{"model": "image embedding model", "dataset": "dead-leaves pictures: piles of overlapping shapes", "train_examples": 145000, "image_size": 32, "crop_scale_min": 0.8, "horizontal_flip": false, "targets": ["size"], "num_classes": 3, "embedding_dim": 128, "arch": "vit", "norm": "layernorm", "norm_position": "pre", "activation": "quick_gelu", "mlp_ratio": 4, "head_dim": 64, "fused_qkv": false, "bias": "all", "qk_norm": true, "parallel_block": false, "inner_norm": false, "patch_size": [4, 4], "conv_stem": false, "layers": 6, "width": 384, "positions": "learned", "pooling": "class_token", "register_tokens": 2, "am_softmax_margin": 0.1, "am_softmax_scale": 30, "init": "orthogonal", "residual_init": "none", "optimizer": "adamw", "lr": 0.0015, "beta1": 0.9, "beta2": 0.99, "eps": 1e-08, "steps": 18200, "batch_size": 128, "epochs": 16.1, "lr_schedule": "cosine", "final_lr_fraction": 0, "warmup_steps": 540, "weight_decay": 0.07}
Rows from block 2 of a small image embedding model, named by matrix and row number. Rows with one number belong to one neuron. Each number is 128 + 32 x the weight over its row's rms, rounded and kept within 0 to 255. All counts start at 0. Numbers have three digits each.
After each neuron's rows are labels from the 100 images, of 14976, where the neuron reaches its highest value: "responds to" is what is common among them. Only what is clearly more common there than usual is listed. The data: dead-leaves pictures: piles of overlapping shapes.
# fc1: MLP up (model.blocks.2.mlp.fc1.weight, 1536x384), inputs 192-383
# fc2: MLP down (model.blocks.2.mlp.fc2.weight, 384x1536, transposed), outputs 192-383

fc1.194:096129166168124093118167115108108094145170155131126180126219140148149153133131080203117108171124099122112104208178101155102183152099101172134108111104084132183137090129099144083138082151179196176150117154136138130155161103176144151149173110145141090144067061164176139120081133131087109154194149102122146157088116117121118143102127150106123152147172139116139128146144112142145167141161083076155110162095178135116157151148104087123109150151136100112131060119119127105105115143090157125140095147125137128131103177128054139181114153182154120141131176145149067149152142158134121059
fc2.194:155153134140115114156122109154114150089082141158143109072091156145133101116184136113177075144138169131116150161110159157131120077168081118116102137105146090115111197197113207154128119104091112065149066163151122131172122101117097155168104065158126102153109130071105175125085101114165163103113154114132131144162166155109096139116069099124118136147118159154132178146102161142159132146176182122113150081133112183158178144154129181025127121104089174093184125147097122126135183156144075116103119169113129205182162183103167144127096094148103117086075079183150125128116163063134172144
responds to: vivid

fc1.650:158116102113143144138186162111165120129099110140157222137166105091195143134156096155094089112150158153154075161116084124126115118019097190116168147163053109162102125133157123136159073142141127115138092139081147146117116153122096127101205083104098149127101108113206136146158133105049078098164115150151173095099107137146149177133168130144175070117133070170099146114117105092086178084112117110156151134131189114167122137104086108107151102119120116151128092112154170150105117164123080108181135142169163118081057149111126107183103149120186047146115195119211078118130109107077095064
fc2.650:164153126181053160143130161124163084139125151160164125109134113115142166092167129137160069131120117098084119136118136133074165100105056135140148141161115085158181112067129115134154113113133174118158132115115114161149157170138147050142128129104101098063072098112130126152159130112102151107141189163154145090092101078173101142096141056121124112139162134107109142168126110076102122147113111083150164142080118136206154115069089106134079109134073158133171105051159164144100074070108174078145121156146129066101154153083098100129147120149130133101134127119176115156062122158144079109
responds to: grey

fc1.435:152081122142171132137173170148167089145124149193175197117178144111219141162158082163125051131171127143146073183121089150162133118052091182129172120131044109137111115165147174137104076191169150105126102141095114122145110148129097138160191089130098116152078068131186138120089137106105086100179086154106131094069146153135118186106111102113147141132153094136094148077108127130093172095140147083152135156120168176157139112107122116095119139109121143142153041181169145157118139116090131085169095107171126155092057178134120090179137141149203058125115129145202076123137117128118159050
fc2.435:133117136118150132137135118148087095099113115176175111076164167125150060134115116149201120157113119165121088141167157137106149114147096171136106096123062123098140188195108198128144068148188120127135122159184151110117137111142094208146158113155131111207112098083097112090127111125133170125138150124121075131140157134100087188133116107138190137167056121110145175154104157146146156149111179103122141147099129136138172164171158122105112174129059175074138131172121141090140172139129115185120112120097198165193130142119118141165112161120114185064070090160153085128147194114127145152
responds to: grey

fc1.588:114111108138127149078183152098161126159154102108124207151165107118174156121126086181088073120148114096143107183120088134126121134035119180144173137153051163196140097114151148108085065165180149159130131111102107151121152157135138132110199083120109120164120096154189130129121142125053104126161122152074117086100122100163172128142143133087169102127169065105143151080142107094084117088153088125161142148132206113092110119104147079123141087166138118142115091117151140152118139152093172102164138105177122114093098166138099098191171129121178075166144186098164074151139111131121139049
fc2.588:142145127103142128095164123138169100123115122170148140112146134160150114080151123153154137166121195094120128151091143086170140126120055160124141154076133066115162141181144116145156102161187135098115096155135149094145115149124112066152147109095155102084128128069110113051094134159132121117116133103075103102153134080146100170128134127077195169109102119156165192128101153166098164100142160146095126126113139143188124118063140144091070116168079143166105115060168131185146098059145111126107149185150153125151135094112116109158182090145130176088088079112171126130056092127132128185
responds to: grey

fc1.606:109115147148146084100191138120146077137152153145142228125204140143166161140124071178084100151142114163126096187159082126118137156099109191124127095120053133150134087123105138081118067134180159151143130146126138098146135118160115131152208103154142105127099069140177117114089127139074093145195116122122133132056108127127123158102131103123171150122149130104119133091136096137115162109147108078179100164105207142150144145142118079126089144137134113121112084141116138144047130138063137124156106140134118133086055168119084144191138164144201087176140170121172073138134145155099146095
fc2.606:090057137121077103139149086123091121094140110124118118108130119169121100100084094142162124143116117192156138137160148164085121169145074171150097146098102089147156175131125188104144117127147114129111094115149111143101122092154082218110154124127162149202125091108119166117120146121115164153120165108115165174175104135127116173166181152116175097171040105112163190163127132153173132166106136121143089114158107182134142137140110161068152129158070139073201142128099121107130213159119119188081158133107167198153162165141114161166083191123087139104121129168100080124136154072142131103
responds to: vivid

fc1.49:142153096112127135136169139102151100133128123167177235145193125107205160121154113152103104127161142150129032131121079126131119121066090165125142142143063093147071146134160155126167106124165121121146095150088140124126115129126075104133161060115111120156090054129175149113136129104070054125194078147091170103065108155142125154131164107128187110101123088146100126097104101140103179089133116114180133172128195161163129116124087123074110125160116133160111077171150153150115121187099100106166127126174153145076043139129119114164082131137214039141109195159216105121135099117097123097
fc2.49:096211154149109102090125119118144102181177137134104145170122127175138181116170125110110143133118172058093171118091129109157162165117155104153120137120145094152141109074116098094120166139069161187143147088139090120141170129157170029127118097089137095060150129140137109105120164138133129155148123105134152126116126102159166076103075151076108167111211191157154128130180115139116092110164055116137094114097139150114114115085151128114061105142134097145106124087146104143114090079114151057106126134131076078115132112180093126110208095172128116143194146099167153171026100193128100130
responds to: grey

fc1.262:134145103123158134129191156130154084158115111118161223141148112090199144147138071176084085112169119116109088162127095124119130114061113180135143134166072116149104124134142127119143084155145132129127135135068111142105137149140122105127170110102105145150078114135217122154134138121045042121154083154136134088088108182185139182138136124151157083121120100113088130099105089120092151081136124134160131145135220141122120111129110101111085116135147131175112021178154123150104120142075137106163132104173122120074037168126098100180125157119187066166103179106188069140145096158115153064
fc2.262:127190136121116106114137129116142116153144138111114141166116134174117186064177126112108146114131162058108164125073129087174127139106119101116134155108140122177158108057135097133136164143084114173188134131121099120161118140140156038139119119094123104035126156110135143086123113103126112112157116112104166123115101082159129077101109159079101159081212160180141132118149101128102080105200067132127135124135141132116127102046130117126095121169138105153096132044150128163139071095122136066103125165139094073113123096127128095104176082159139104135165144090141153145055098147114087137
responds to: grey

fc1.351:103143153178112104100182114114130096142167146144129217134205131146180157133151081197109094168116123117146105207163106151099158145083104168123122111112065130182147090127108141087116060143175181153144139160122132111149147118167128136149194076146146087117111067157192149115094128146092116149190140104118168139098133118111120118112140142085146146142168145128133138119139115143113155124165095093145113132090207144117144146141120079126108137138137113108132083106122114125091125145078150110134105157131130119104087165129064147175117128178168102140125174107162088165107157164135133048
fc2.351:139119150138114120136152097170090131087132128157147114077106165144145066135128120117198088139133110164126105156146160154108127117149074149143092136101148080123150181200113185161181104103112103081118054185196149093148107091125090152131150075158139116181098113080100153127104118086142163105107165127147133138158136152113105159114144116115136101177073112149131190130089150166178121173116173098059104095159109180161164173170125150073148139097072181079184152142080122092159174157168112157107125171107175178182158161107152155158089115133096187083081067149147148126137160048148132139
responds to: vivid

fc1.228:157130122120176142114201158136149137137123116136159195140179131130179168110171053194119098151146161133164109201131098114131121105039084211111169143140073139154121141145155151128075041122163146131140089152104158128166124145111099131135198061134116111149081093115212160082108110067088096119187094135092092105130130122132137152126146110110148119096146093170128161105122127147096153095157126098167140157127224148179140132117142103083159131131128131139105066119153151137145123150113122086164116153165152137131059180116111098206092102129198079146123151138208048119156123101102147069
fc2.228:124157160129084132146107121143148108117125129137150132145135130169169164104126184149191070194073180072155127155084129124124153134070046129111135164097143065179170172175128100163156154136149175101118124152123116140127115131108105063129106109127145074094109095099096161073137120167147164129148152088112170118120121104155125144100172102042163134109157112172165192133125140143117163112107142094100142128117099179124128094114123153089103093148107119131169135071148133136126064055163170067143122172137160134130129141111121147126134107184137097074118068128154152133058106121105118090
responds to: grey